Weights of a small audio captioner.
Model: decoder width 192, decoder norm layernorm.
Training: soap at rate 0.0018, 6100 steps, batches of 256.
Rows from block 3 of the audio encoder, named by matrix and row number. Rows with one number belong to one attention dimension. Each number is 128 + 24 x the weight over its row's rms, rounded and kept within 0 to 255. All counts start at 0. Numbers have three digits each. After the name is the row's rms in percent of the matrix's.
# v: attention query, key and value (stacked) (encoder.blocks.3.attn.qkv.weight, 576x192, the v third), inputs 0-95
# proj: attention output (encoder.blocks.3.attn.proj.weight, 192x192, transposed), outputs 0-95
v.52 125:110103153138169152149115100157104142110173112125123144106147195124101124114156102103154155147153131133144135141106130127106079152149128161097169121104136130129135092104143127121114139134143160107191121142121118128119126103130121122132149126151166104097135141109152115143109088144099132144
v.53 082:122133160122139169165096123150139139108175131132160141145179136135129134123138124115117176185146091104175124137120138129110109128103120159123089120128123115111140129118133126094097106130165126128142121102136126116145135121102141118117141140118137099126135131138151138105158133163110121103
v.54 075:137121169135160127111055114145104130104174101124118119146152095118093109122093148145150126137153162145137135168103137122115121123111161100113138132104119123122108067123153115118101131148128147112122128162151140041133125115128172106138181147098123150099134145143106132139133150120121166125
v.55 088:156168103108154155105130130129151157131172173127146126130141162101127131130181106149145126155152111108077107127152124166159135137146103139131134125124123103125107144087131145127128105126134091137117092127109125153164122150138076104131095115130124131149123123101141155101162118119138125168
v.56 121:111131083134114120129109118124116167075150116139146170105156176162093127148092106134115154128151148119127116169128101128133090128184131132112149151086136140132138140166120114120089123110126144144173156177132107099092119120115148120136138178172179134103120140140137105137121123110104141141
v.57 099:125119098130144145176133142154082145103132151123116133144158121114105102163128105137137098168140125132145126157103139155125112125129133137148140134122118105125120119145124129124073161119136139070142166161139127068082114084096170167098139138130156132130126120142093102157141156097081145131
v.58 075:143157122121141135132125161099142113105169101147144176120111139130115133124143121132156132102103111127121136104141123119158126130102144104144121180118150135114111116152142115112149133166100121143125149189081111052164104119110112098144179124072078128100114144123116135091165091136114127155
v.59 128:125098164133158141128128133088163102128064142114112159119111124127134133107176125073132108120145111179108159116077115157129127141108141115143185179125132144110153099115160144102113108155099131135126120100104116119131153112125076108146114092125126117109120137112137177094118091119098115121
v.60 068:135104154152155114127144143119106125143154166123109140092136141083113072145163092122101136137094128099159144068096146136142164107132106124108191108131120069157130136149123113160102117133184122105127135168154126144079158060147110160124145136132115139098125077134108140161120169129100130131
v.61 082:174113107113091140096106101111110130126098161133146115116118124135139136154124115129098065108097126143122144157123143104137137102140132151117126145166134103136135176148120150130107117105124127095106127116139139133125124158133113100154104135135115156133135123104133123170112137112180128120
v.62 120:080125095118090131183157124143188118129121152120166183137146169147145161127138130121105117121131123128116168110141118074156104122121111150153135168113166153128137129151174147105112118110127097143146146136137126121134143086115105101131126165171105080122133139187147145100155133095155142149
v.63 089:187116148106152149115114112091191164144129179123128138086133085111113113119147121132134128104103113131111119117123094158115174125140130194142100179152128090127111108129212127117096135117105100129133154152148126107127101119134069131141131115124129174146133122161108141118143153110130123162
v.64 069:144124199099101134096102145162122119171101162128114121054114107103135125137137083113093101122117143120149120106126130131102116118167113139175136116155128125116142155140112126119132108097140143093130155137178128120133153161136113139092168102160156140139133112091119127137138133168122121117
v.65 095:116110134146145126147119144121109095090112121150104124136135187154093146120137149108156152135112136142069162172125156135119084151116132116097186112109126125132135123087128167126104147134118162122158100127105115171141164158111149092166122114123086130112128137102147110140115106113158119096
v.66 079:122121095104125100092118122146124134126158123135113143091153091118116122150124098109112146129106160121143131183126132115113132125188120147110069108114139166127139124132132135154201122091155143134150129142133125111152134136139118152094109107124117122109119056107156101129103123143165146156
v.67 089:149105137134138126134084156094097108120127151146133143055139151139096122136168112123136082100113105137119139076115132143143109134138120080100129166139143102145127159123103138138144155088132180139145107105102110122136133135125118106117149075127125158118122120112148135147100143165160130135
v.68 079:060151159137141132161156124130114097114120146134111117130108138129124111126122132122110134148123110142134129117148107158137120122091124126111143114117155161148127163125092126132152120147128094147134139078095129201070120151124112101164088146114122122113116117113109086159109120114101138164
v.69 093:172117117142098102166143121166124122115132122132105163129086111094114139102117149141143066108138115131158138089122145153132133107124143106165109122175167069154131125173106106141140148126123098113114142066109126131109155142145127141159136169106121141111146171136085146180118089158156126102
v.70 080:092130121117139133092123141098094168095130103150158152110144136141108124148133127156117109178114113122075143190127132119083115123146141150079125124132128142107082131103134124122163135132143189134126127154094135148142120113146107105103109102147124148142127105138139102155071135134112132169
v.71 148:099123148126120138146097090199089169091117150116127124151161134147114114147115127144149126113136117145136126160121144108116125112100143143111153072155104145055139080095130167114081136162118130115108137169157125137089114093151131127132117164129134135117129112151108104132116115098100165126
v.72 095:117135122145087119156167114114140108155102110140127088131172115136145117163074114105145154093106153166113098132153155142127101137144123113119122079138122141119128151122144139151165129128122124155145097119178146167082151167109123181166124150146094120110128152134117146143139141154100141148
v.73 092:123130171114116092142133105141120127131131144114124133148106076081166115111128140156125142118174140116114122162138108158136178113129131128140112118145124147125113101168117103122074123130160109117106200179157137124110112088149129168107120126091169123120131149134097176109122137148099153144
v.74 103:146139137142113098136133132155115131151110149121109087095089138098124142150180134145111114151092087117147147102154137126157159111095118110169123149137139101133135171140088140136100145103146106127099177086081131143087107155132102129101108103104128123124127138166111086145134158117123141125
v.75 085:065147124107139146140136155080125135146137103129134136145148155148123152147126129140118122105112161103132145153126101119103136120135131052108135187098125122148106141117123074144161121090145167131204093191105130166175133106133112087132143135125111147129126098056130114137124148122118132133
v.76 082:163143103132059119130180134121131118135142131127144133113108123131138144142144156102115116133090145155133132109117138131139083146136135089172104153145142094147121123140130103114143124065147143158142090116110132105162146179092121129109138124126151094157117130122115159177119094174174134084
v.77 080:120119113115143109097160164135118125109133097145216161126110132151131149102179119124122105125101133121136164135113137122107122115159127095104138069149158151127135139163121135142170112098109148149123087089126132117148142178155139118132104101156115148122127129168103102145102117119126110120
v.78 107:136115129115149127124166141166133159129119185100146071133128127091141123181117098142117107156094123130149100132149138116128126101148133139114087100146149124082104184151131172123139117102158122131147183115159138116057103108157134156092137119175140121144130109144082101127142126158104140137
v.79 088:106113090132143123155130116117110114174133119154104148112124168121120131105141142111103160131145128092174134112151130122114127157182123154153143111127178138157126125148110114108172121158142142100176144136151142168151111095135100101106123139194088140131129122135139094128119148112112105136
v.80 106:133102088145159122187112149138127112123145111130104124147140138111108142140133162129170148114174148075137140130122121125135142147103118162108161116131106139135154115135121121132104160191114138112133145151115134177103120086125142114094136150128104115091134154136122118113142105093115133101
v.81 140:092121133118185145131126144168106122112176094120172109153143165119100124150127109133111159111132162095146151132161106092138112140124117075082127118108132119139134149133116104101154144106124115130146114116125123139149111126149156129127140132093105119117134125135111081128162112089098113118
v.82 110:149132148109139130129123165137117126095122123120179147126091143143132125104176163163095118158133136096192148164137136091130151112140141069139098165133160116121096129155096104107072115115136167160089163147113139105136101124141133120088104063113151142105129137106129122150126164130144131107
v.83 098:156125048130147099143154142137151133124149097127111143133122092130143142139115112129138121089144109088127122121139137139094166133154133170136153145128101165132112114158142166150123140188119130113090127120161134123095121161130105139122111182160136143193134139191098146127137121082112123118
v.84 127:188109128142103123084094127179097153150132151143108151114110078083125080127129117109176146177140122122132120135121140185138127109147131149073134131149137136155122106153095132139108126149141207120115140140154128138125143124153196161104124068148139121126126134126126168134113107173106117116
v.85 085:125140165128100123085154111123128131149124127131180128130064095118155142132132119100071078138098116167159154110140106084129109110166121111142106098146157151102115124160134122112170121106124144145088118093133126120156149169134107129158124123124134109159139121132162149170132136171167099141
v.86 087:106131096124126135143165143136119105132127145119155119181120148133123121155126123167121129136105176109162137137158137090125119130125094116175070113129118131147116170137128110120171101107140077138147154137159147101081132130143128122115115178123143120125134116124107114148129149071109136169
v.87 094:113142149144127139099138151141089108135127122141126143115124133148128151132160103107141121201095086154112143195118131104107070129150126161082117165121131154125111119107098148108146114123142146105136098101100114146176098158136138100163107106149121133117133126081171073149114118134150136137
v.88 086:167116147142089140147102136096122100122134138141097130075128128142134131126119160129133165169144107103074134134096128145121117155163137108107090130144132124173160075145124141149107136096110181104131097132142115138137137130093153128111168131109123142150131131110136162113129141181158105071
v.89 075:176097112089107110131136143120116135105122150121116180129140115129134111116139145109132125112142173093114096138124144142141114144175143102121134171104152113145138143137132092114119129097144189127227135189146138140173116140142141134101120092135108162130131107129103170101134135185129158103
v.90 065:144114119112161130115152100138162144144142103109137111149096119131177146144141116119158093159137107142135135096138115146107124112124129212117094156156105161063151152155174144123062109162107085123083104149139125147131101147150122142137133140154128142164139115146110121090121075128070123121
v.91 093:112128133112115124124096153116139150144151086144130129122188119123104129118109093126101193121129174111165100128134145100082139158165113148118112118103081146143123117140121136147187112103126153130178111172169145132148139108153141122115108138164119144139115133100132113078105118154118104141
v.92 109:150121147113126149128149127149102116157143104110162115128125124123132111124104132129108146159151167135139109150152074122127078127102112146128081089148118131125128135122172091105108124083109110157128133113136127114135134125148157161120164117104156073109140144133168135092129132131104138115
v.93 112:130098098130190122129114118082109152100142115140143200103128149117113110133140113143130112117164158118135137188138112112093128145162147159085156130101154142147118107133095155118130149143117145095146125115162133110118153102146135115132146136152145120111124117158150126127112129089110116146
v.94 099:089152082130150139196161165169143099150104092121130113140118145097123131147121137157125111082139152176142156128126111104134144118119139096145124156150085119121134126149133102127125130123128081124103132117062138116114102130130121105147113184103121102115123143123120093139126115080120121170
v.95 079:123135077116142145094140111159108168154140117139123125106162138126121099125097099132095129156100141111152110164124154098108125141171118160096085121117114151160127121142130133128144134151132133139138125124148126176123112099121106153100100148152149134134126092145125080145092134075106131152
v.96 087:094154113131115136140119119149131179139128171135156105132132162123121135128107105125169119086117102144129141112106154147157141115122120153154137136111114108120127116111134139123132125124109108161150131133160131110076116119125129124147128143104132117111141111178126133113164112093119142133
v.97 088:106108127119115154158105132115192121155074140114145086131106134135125143131110146141110122121080133155135177118124085111131147108099135164139164164147107132097124104137150125079083133117109114147140107146107118117094130101125045146154107127142098104121122149144123106087160120108133116132
v.98 069:184096130115103109110126090158166150129146132121107139126129123158126128139119113118109092143116170156080133125102122112144121118139135150161110161134081142131103105174117132136088134140095143115127136138137129087125113088148135151051112101171135161159099118140098127138070158091089137179
v.99 094:115140126123137158186173135113140105097141116101160125122101186129147156149129137152101130073143171141121154137145128091099124125127132111158109112148125109140118151141121126067144095103137087143125118097128144159171129088110096146108124188173102071122125131109133106105126113082143138138
v.100 084:134160164117144148089155129109162144131164128120112157081136156132142128081125115140134171166182118125117103146091107152173124120126133148115121177094170145163111132160113137123094164127133124149122110157153105085114112113123147126145147086130148154108103109096159167139120109117115156147
v.101 077:122135126137137178088177127120081111143116109116158110139093156136138113125150112137143091179093095090158155109139126146108129120147129105131096115149130130130108124133116172147135112137145162136087107115163120161107106158164106147112113068094145146142138110149134105163108099141150102115
v.102 108:134123114135124142150118125141093166125138119145096139097135146125121102120132116133122173127125139114138119161100107138124091135168142111110138123126137153171106150098102121127161135120116141162123090128133128186148166152142147115144123095131123159106121109101142130163128124140131106122
v.103 065:151134146131117082137107127142137102103111135146144120148170090099121147133153116148113109085108096143090140146136121074117134117121109151135134105143074135129127110070184096126146125079122103101123194139100148119138133135131104093126118191101117124112145143134135112112132128140113139122
v.104 085:135133128129116120189120157140160086099102141129166130167164151108120155146093156152127129115125133125176150144176126096136128126125122092160054166172106099158116116143123107091152131082138110164083140133132142124112118156108115089148106162116111097158146124169116130134162115100150147136
v.105 076:156134138112137113134167109113143137086121133113134080138092181105139157145143143155099137138085160117075155132105096112133148123116142127157135119129068127125135132102164104066154111125119118118127131164111128120122137119125061135130106165139104122141130134154122099107149127140089112163
v.106 095:148138115128129148176130131091136140099131129108173155111138162135139138118115116119088119084127157121119120162132103109117125138141133129131116150122122090123163098144146112112142119136135112115154144126081124103132119061093087123136148163175130095114118148145131150117139110101088154149
v.107 065:119133153126124106152116139157137166096066152122139132096114140128131134127129097107138104131089114127111151118127127139068103114156093170122184133140131140130132073138215137174138116122131124098130124109134126129133143101133132152152113132146148134127133109191133155122146125113136124142
v.108 081:109125072087157130156133134122178105104131079125144157070123167151148128140084153109108134105153206130084109148173114144147102137098125139084136142124099123105152083133151150120110149159120122119151113135130129150136095082122143132129149112127125118143104125135123107072116166092069163130
v.109 079:110133066112125141084128134074128134070145119111149175110116156165109094143137133108096107128110154124101150131120110088101151160133134128105102141135149136160108121169096140139133137122141131116124138128103125149154126111161124140124150131121129129127131127108152152136089129103138135175
v.110 080:147145134091152135126180116175144124084156130114155136137181144137139140136106133165116131129122128166116119092136103116122132122151130140148118106135137130105135146124165110067116149101120079143107158107114134126090149110157143130149151180080154091131128111108128091113136135141081143128
v.111 075:133147120146077101113137148136099093150116111132108153125155103112119120151138135128168126146110150131131130176147124079121116131148121075145092108162121162200114149153126104134167136127166115144095130079142133077152173149107167136143136110114099133123143156141090137168110126142157077122
v.112 062:110116113152117143153115148107118124127154145132147122194108157120104136169096127112132158119110146138098114136159151162170138104087134130125097134122109138155128129122066160132141160112128120123131141169121105071094115121155148096165101144143126095186125123097113106182134136088136131153
v.113 086:100148138114162164138075112129119150105172129113114150145120142142134148085111145156128149079152147105126097134107129175162138112109137103128145099109124089122144114095125106113107131137144165132151103219149134095118088106132108118136134109111131122103127111108162202154143108167107140120
v.114 065:097106125141143090130143118164113148200161188120110088111109150114116133140142140146121111121135105105138150135136130146138168116108122123150096084148137115112144132132108126148155133164151111143121152113145118165135078160181096141107095070122139127132133075172111080125142109100182136143
v.115 079:132152091125107140081166132068153122081132170131188121147148133110130116150130116118162115091124144150122138127137146108125142150110112153126141136113146156129118123160133117110107136112113115095144162128125118091128118105129130120135151168121160114119134118127127115098152128132044183150
v.116 100:141148157141084095103164128090170113135112127124141134083074084110148137112152173120128113117162152150110165072122122180178163123134124132147129168120157113161111143152115126126141116089100130147061138145107123132138132111095106121140143123151102108124128152108137148120104103152137099135
v.117 073:154108090117169137064132141096160124105102147122163136140131118144150129104124134118119128091138184159104114145130119152133141117120121147116082178139080111145132077121168189091123150113145136145113132130079117144160102104111145145138113132109126097155136105138131144080134084133125142164
v.118 068:106104103152100127152104123115105191074124132134134117172154122140124137163104098096133101124103141132131120122141136117148135113081145140121090095143049110129127140122111143117152162119106127123161149175134123105130114134144132101144137179130125113150137102151093115133114133111098116166
v.119 084:172124131137125103124121144158105108171086177124171098157148144121138130155126130146123093142122106115142114123155163114107158114102130152169114102158075104145100111106149134127148125145139138135102173102115138175131112147133126136106086161186106155165154118156090124090149153122116117145
proj.52 118:159139084139100130144145181137139114134100152116147136131096090129190138154121134164118127129134131111131156121156111097153127088124140119164115148144124122159141145191114103136140135134113125158069125116118168136185098161123150196153116100138096131166139142134108163143132163119156145093
proj.53 083:140123079161123120075187124101124092143106115105109107099073114132178119111130120139135087129153150143118133125119102085129149121173149117112168158138106123125132119137119085153152137159103128151098172132128116115104113160135131145152110091162097127173137140101097136176109119136145136173
proj.54 084:117141102120118176151205102094119108135108058138128156142132201140183128140145098123097138123169127112152119093131109121160126114165119135120131134157153140131160162142118104146143102115112127157098143124112105152148097129147117160161120117175121127158110131120105118158127100148150122128
proj.55 102:132124138113115079139154094124109097117077099086132116099100113151155132119116144124100148111128143180169126130078162109130115116160133114106170157115138134104128106149169130095136145102166149123144148129127109093110147129089151122133150143103125102135104133142126110149123105132131146132
proj.56 120:150113153159137151141131179143129126140117148101159108137096103093176109125138132130150112128131112109142121082172131102162159102089132129153112134157107122151143120125111138116141126161105122118099080107129157157156098153157114155153094090136096128166137135104119163113118170120132138107
proj.57 094:104131117132110141111133080108162133141108050152131145151117159119177134136107112127114123105153131122123132125131117134140128098158126104111133136146109150118149121112135135144192092130103118168107106113139101156132091156165108119162106105164139121136148147124115102155119099157163127122
proj.58 086:125098113130111146133158118150117122121103124133145114106122130137121107118131127141128125159152145110143131144116103084170156084131119143133117100152092140133126134147139143168140110113130131127097131093156150162116135123128115160131070129163138132184130156128153121155079161145145120151
proj.59 117:120125089110098114151096137159111176112143159160129132108143109124105135148121133161126137143116145130139136140134130105143129097170079144121129098131111123117134154182128103163122141074166146139127150126146145157149109093082143145112136143114129149135142155169129072146126152144129126139
proj.60 084:113131099101111111145083114151167161118131078158109134167155134150122157167112127154125164128120120141091127188145131164095077133140150110129089155103116158116130162138121160134187155132107130144127150092097155097139089171129140149137146152124148082106195173142120105126152090128141129082
proj.61 094:098159149125189113137126154139105128127154116126100124161120124127100130107157143113131160110136113107128088120144146159095141177108165114126154101075156136133111111094121098095113137159124138136150121138096105121143137098139130134104140139115140097085121124141118157058156122125093130123
proj.62 110:148111140160135123103093169122106147121138165132148081109101080103128109119120150127176093153116133138140119141123116096133159137135099144121145124154051109126142123136102136147137128140139153120121139115142141152107112141101104129132103078106098142189139129108115097135089162123100119153
proj.63 097:116104122109113119151136107129070113113130120137127119111120156126130121141134129119140129158123154169142130133084148120157118132155070109110176097141114136113137157144122137141134114091184149132142137089131106127106137095081113106118133144120128125135127134114135067129117091146117134136
proj.64 070:109101090154155153137136157087149103122146087135117145162121143175122141143138140143135173121153098117137113133110099117150105103131152126090140138108158160150146117125147121145134126165069097165126127117087164123133101115136128087171106127093088100126132143126153114103132157094131134143
proj.65 102:113120077083108113130142132152138180135143152118146120140112078048180113159134139125093112104152125119144103075169100108147150116128136149160069131171108124108119123118114102107125118113162119137111139152164150107116097115127121165088145142145175153120132141131131154125103119121122169129
proj.66 088:154118131120147131176124143122127138120135117104122125169088144110160148116115180143167159081154129148140093057107104105141128137057119144137141167155133123164138148149135084129113125127145108141085158090136137118128122135137108112143142123126119104140137154126096134103135122090127132089
proj.67 100:107135116106124151129162133157155179148108121098136114181114096099174091130116122108130166097192136110120086124155099099154109124102138184142114080128084170140135100091136119100119102163112087125119134139161151119133122133130125140151104146129136107129152152118116135113115117088114165155
proj.68 090:155117159114120104110156176116128160114128117128133114126121086134161115092119143117127148179132132120104118158113136112130129134163124152094119181118136131130150075098132134121120113136115177149137093136134132083157116130120146144093150095172138146135164163142105188117149121155165135094
proj.69 099:083118156134167150100146153082153117127105118120140080128159123179140102120149074123110138155117112100126093167123099120113100110126140169070157132098110176126117119091157161129120115140084118145160117171122140132158078135134106110114129083143132124137141120133135105078152167124120129161
proj.70 093:169093135125133134166119148131126128131131110089093113157090122099143132122105170136150176083130131128138082061120092123158114137093102141135132167150132145180173148152144114133126111123150090154072167094129136110153110128114102157136135125125132118132154149135107150097145119099149151078
proj.71 123:154112121136084090144116185083135076141155117144118131119110093135117165132141140123097142169089125128144133102134133179138139133174102071161123191127181100173144166166118110133174113110134149139137105084094151120131122153116095107113124090134123120108133138094144143128138163145129113118
proj.72 095:153110159107163116126119144160094111096190138136116136082064152119120146065151165132144116165118121149148136110103135114134172125153136104105148194121156101113163103135125110131105122137142140111091148105102110121130101093139129076111112089117141125151119150114133100127126135119142124105
proj.73 104:124116102166141128125111141091159073120131121154142143116180171203094172147152090125112106156089117119171145149098147133101114127144117113106152155105157123143104161145137144136163153124079125123183089101109122137131141158144110079131138130138084133118116085132129088139145169149129087152
proj.74 104:105122158127130140109143156097167131135116120135143143155152111203154100115123105121132148159162137118112125177099110127107096129150145166060142110094124178149106069093150114103137132154056140132184078143131133119148141136150149092163122107152118109118163127118137154116136124149137142163
proj.75 097:165124151122136142138136082172103167109098120115099107117111118077154074106107152139156129120109101139086112121142149109142136143065126176128113122143112134106144109137117177132091117149176108122047153116151101104113107128099156207117134123139142153150148146197110153133136065104152131091
proj.76 098:103120171137187160118124084153146151128121121130121102125132163133145089087125111159158128107168126115122114133123112098110152118104161183066155084106091166105130101106143141129098153174104087110114152163152119146117122088143140118141115120123133132137128141153168102092129121105109142167
proj.77 094:132107176127154165139125122135129155140111106083078084142109115105125079106102128147162160100154131129101082115135087135139109136078141175111135137129086162145135114106151130128095117160152108148098172157118140140137100103097116150132123119117163108142136153118159129076128098104127175132
proj.78 106:153126171143107127118119156096150080129148093153111166115120111204129147087133150130141161175135128140123139151088116150115116132166118111098178156104150143170152077125137104125125131148081146119131080104089121122138156130140134066151107095104109097112149150120155148141144145133152110121
proj.79 091:137124142100142135130156143130113162107105129097124105140112099108174109144108150145156131111120108136093102127110123096147111119060135174097117158150120153128144130132135140143097098117150129170067142118128116086160099143126139168127153111132147142149150132144070150103132099103169128084
proj.80 101:109138106094076089117135145117114145117110176136156149129130091131152127176140117098084095141094094151119141140145169141138131113140123102163095159144156091122109135130103138108140093092149157127145080094113123095124126174140132127138146117140131144124134099115102129154116144137158108114
proj.81 122:155142172125071106146140112098145153124105140135089116128115050126171098113124162134140138168117098148068125135138144174142161138105129158158129146136132132127121098133110151136120114159169154127115092123112146095107125134084129140112136113164144131124135145141165179128127109133170154096
proj.82 104:123121141166119147136120093083168138151086105132093110163168114154131119146118092143141142118142123122089114126111095152108096148105127192102144080108092186166117135131159157133153154157101092124148109148113134136127157127115128138142138151130112134122137109160168147106124112140128147154
proj.83 105:125123160113096140107122154140082091140116155115144123109112120157079092128123114097115130154085139155128129144130135163160074107147120072145119131125158104145159117109121116124135098092113123140138122121075117119128106133127133103141116086102136105084153128080123100131128133143120112107
proj.84 104:093115070121148129154144167097169135127120138115155133181146145145147174177149114104084130081168113100175101103121094091131091117114137142142126112132126154153117162118152098097147127120087075141170126118131156113134118150158079089141135149117107112114135098097114100107130191101136154153
proj.85 093:132107159145184167136114112126150137132133098127095113115157172138104114070112122180177157113142153107129111122092111125102143135111140158067160121111094156139129126118147133145106157149123109141128174181128131163127118088119131130110127122128137128147105144141161105079138116121100147142
proj.86 098:152129210139139115122124111109122110110132104133096114073117104169126118066132154131158132182098107152104134154095132147110148136139140125082163185110148129111137100131136160146105134149132162116099114103104104128146115113126130121123133062136117134141139147150121153116144106154157110093
proj.87 098:139120111114146132152121125115143186122123110094120123164114126070154140123087176167140162068162162114119102070125091103138152136085112135128115104154116135154150145136143097139130127124152127172086188157153142111140135098107118176111149143133148142149120144146115175090140105111142146081
proj.88 102:084138051118146127123134113145147162130119140132154124167148150094152142161147102109108094064157124112169114113164126094131132111104120150142123087136096118106091167123129110115136140136131082124156133136158146136127131146156117133133125164130114123121107110133123094143108146096114146174
proj.89 080:088164100161128165136134094130155112133102116139145113135130141148122140179139101127128131118145103142128146141125130092131133103083152165147129075137110169110106136135121171131130156166111067113109120111147117127100148118136136110148115165092108131121116093145154090150107112097125097181
proj.90 077:146125133150097132121090138135106086141139148141128163101135163157052128104109121143118135128103161130127158159112156159133132128178112039142156094120135083148123117113105111143164147097118166121157130131088130157116164099109149107146119140095142095106109127102170111165126148142128102139
proj.91 093:147116118122141148163154086156095132123106143099120123127066136074149112143137174117156114095147091151105112096140109120165104115049128141166123130166139125132153140134128129123090092138183079121065162093126113093111100126123129150133147119098127132115138129154112125147122112069134151085
proj.92 115:132147132157135097132116089109155141101132129146105144103148153146134175117145158139147105118115112136124158128125172128108220138130118109138166148133140080089104158163113145150138144142162154106138112120122127139126158121117116106123137151147104141159058117144140124137146136155156114122
proj.93 100:148148130116102136121135128169109137139109110102114092150135136114115128119097152105135144066106135141130082076152128147169107118092088122171115107147107119126157178143145114142123095104160077151084167126118122139142111142081102155119115152109135126128103135115078130107133115120132143093
proj.94 100:146119200132119121105118122104113112105149140145123111088128104152133107093122125142137133205080123112088132168119131157111134134148111135094127148090165130126141097127122166145134126131117179135118111133132109131141127117104135150101133082165133173130166145164109171124142114172137113091
proj.95 090:154121138118121108158129145115109107119131136102118139134078118122129157132123193127151143106124120158122120082116124129165133128099119103161145171167164100136149163168122096133133095100152139134082155092101146088137127142129127120132144127117115109126126146116094146107152124144153113067
proj.96 090:104104112110127118157115117129116178125134092123124157123077138130128119172133126168117166124136151202124116182160116118159149149128085144062118111142121104146134102103119173138142125130143165155142131119120150119119098158155102158119113123155150152138162167110101117102147145156148164130
proj.97 105:094121135043134123130140136111127104129111140067150160128112129115157105143104089113105120110157135148118137141130068108109148152102114129090125128075107135142143161116116124102130148123066142151135151134150130135138129126139122091140139119128148150143121128140086118140131103134122137106
proj.98 073:166137109148091125137117100122081089116119144084138166136123149084149117156144096084088124117140153116128186132125119116127129141133104126149112120115108093109084158111109123126132108088136104132127125123117121132124128189157153115140122149125138153100125097104123091113100138152126096134
proj.99 106:146147143088124110123142141100128106108094167006133129136124115147130121114132110089107108127152146140140167117139117130114118155135146107112133140120088134114136148126118150094155168133083132101156105139146142159133104125138113082142120095157097126146105113153104133148113154126114132124
proj.100 099:117126141127149152141152162121098142130113124097130155153107145088181133180112140106166160120148111130096132135152119106161113119169133148072106122138126094147098133165123122130112147127093159127108142122115139127121154148169121134129079117135093162095210126154114118162117164133150152140
proj.101 091:212141113155119104099095143178140102140124140136150113140139130159111149066118146159126126122153155100132135075127153161114136126119143102174161128128132126096105102122154093147131101156151120128152126125120104098128127072122141117138136154138128094130082108117150170114115121142133099168
proj.102 097:140141119217124115128098135156112173147119139143093112173144135112125113133138151141158145121119088104107138109145180139152119104143113130192128143171167124147112091154142099128129119150192141144118101112129116093125123116147156140136129139129120109096162133139169109125111133144146091136
proj.103 086:098097150066133125131143092102155123102169109178141133092143125152108127114137104112102097158113159139139121166108089155106146148088128121122131113094111164126170158092119147104129137129112110130125154128176131134148117126099132119145180107089137142167050151119076141122147094096118125114
proj.104 091:118136167058127132142160127117130099116136134105133136090137107153120127101144113139112087146134161162151135162126094111109120178104167101110151124128090142104142126123139138124123160144107147115126122142146132173147102102121100095134134088129120102165085140126100167107152134124104144120
proj.105 089:117111161041106111103122120106139101099119154086147156126131128152115106132143108093086097123135148128120141138123092141100147145117144108128133116086088138122144189115112106101130155132078126151126127124166123136143127119132126094123137100107131139147093107133090133133134103109118101109
proj.106 111:118135134102150139142159145084121108135111131035129152130129135132143114156127123072125108135129127134114154127128106109127105133136140128070119126109107124124140158146114149106141163116067129119135129119152132130150121172165119106126103102135077154119136108154104099159111132132117152105
proj.107 076:136105086169125131112128135133129089137145135124135156116134177127138141101123116091128122139142152099108151084106127112125124096109096127156120117115158119107152115125103121119165122087117078154146156125142103059165121150141165118128172174110100145112097133155111109129076094147137102124
proj.108 091:119119128107111130130147151165119145085097150086106117135118135127124095149095065114149116104110117165162157105152133104107129133153108163116106131080119129142149168093121119128126127077104087127136100134140126124134131180120099126096131107149110134108136118132098082118125122136146113084
proj.109 090:177133133143118118133157155147117085116126174101150148135173124143118128113116118072130090133120141100139173075103150128120132133141155114125129115097113119080123172126134123128133089111127076103155128116132114132158141121126157140135107082102084107127065102093116115110103136124103090173
proj.110 092:096087152078138102118150102148136171110142105171122135103110102148112112135101095101157140127127126171149153182157103135132168131113091134102133087107085125145135162069144163118129130147094106160141162135182139144154133132072125130117188128117163141150083142123091139108148075110147139113
proj.111 088:158132126179108134117127119129118100107145150179127091117179123123132141111187163129127086159083150082143149139098147127143102112117146120171143127143138174090125131145131117136119116130167090114088148106129127128146110122122173122134143124124110097133089162099107155118116129128128084158
proj.112 070:072134145161133118126106119147139128134123149182124140119120107100113121126117110166094120117142066177125135173140122116134158150105117110107101134145116078120070144146159142156088089135162139140121096147115142155148098127108128168109137099134172109121170141117133136096131114139141124125
proj.113 100:086122136093129144135134131127135161144137113094126145127118130114148117181127143128138157119140113123098093136156123143140131114148137150045106132169132079160115125167120124126127158132118199133143109123127144149119143121166111148126075112124104145105197110144135110148141147140150170117
proj.114 076:183151113136144107124080128154118123108130118137110125163136104172092166085172157169094133106143158124143105101125132152094127139118157125154149149147110125106149095148108131155157113130155160108142120106098130120094125096102095146137103146145108086175081130099186139110124133148127142158
proj.115 089:115101165090115110149139134123144140081140131166143135129126112163123112151118095127123118131113142197160151180098106120169157155144129136088124085052082124124143177091137150132122094120124071137101132122144141155135126164092128150110128089110137159144099158089060108079133113116119136149
proj.116 105:113144165119159143121183158067157076160149156093147150123137129133158163085118135089109110141173147098110121129092085131117125129118154091125125131115107141111103136176122107121130164131080123102114141130105143136123131112141171070151128132107102142134130116167101167180118141106109148131
proj.117 082:125126163043135128129186149117154095131145124098155168082115103135125147117105103094132099121120160135146130149094093120097139123140164123053135091075104115116141162130124100139127157126077128093148126152123133181149151129126123097122093092107114129149116107132116134126142152099110148115
proj.118 083:112116138165114114116111096139137145092127166168111135103117131117078120133129107167098128104082104161129147160148146123146133168126113116126093116143108100117104159089126166141117099119153097126135090146160134144125089158103107136078137085150164113124156119093109103108143104129133115110
proj.119 096:153115125114101107101093097136142122107128112173126120092139112151077124089150117162096110141104180151150122154110110130106147140102123119161148114100121146108166124095129110135119114149148105132140146139143120128147116132059115114112160127131150092164066136094127163083163105130101126114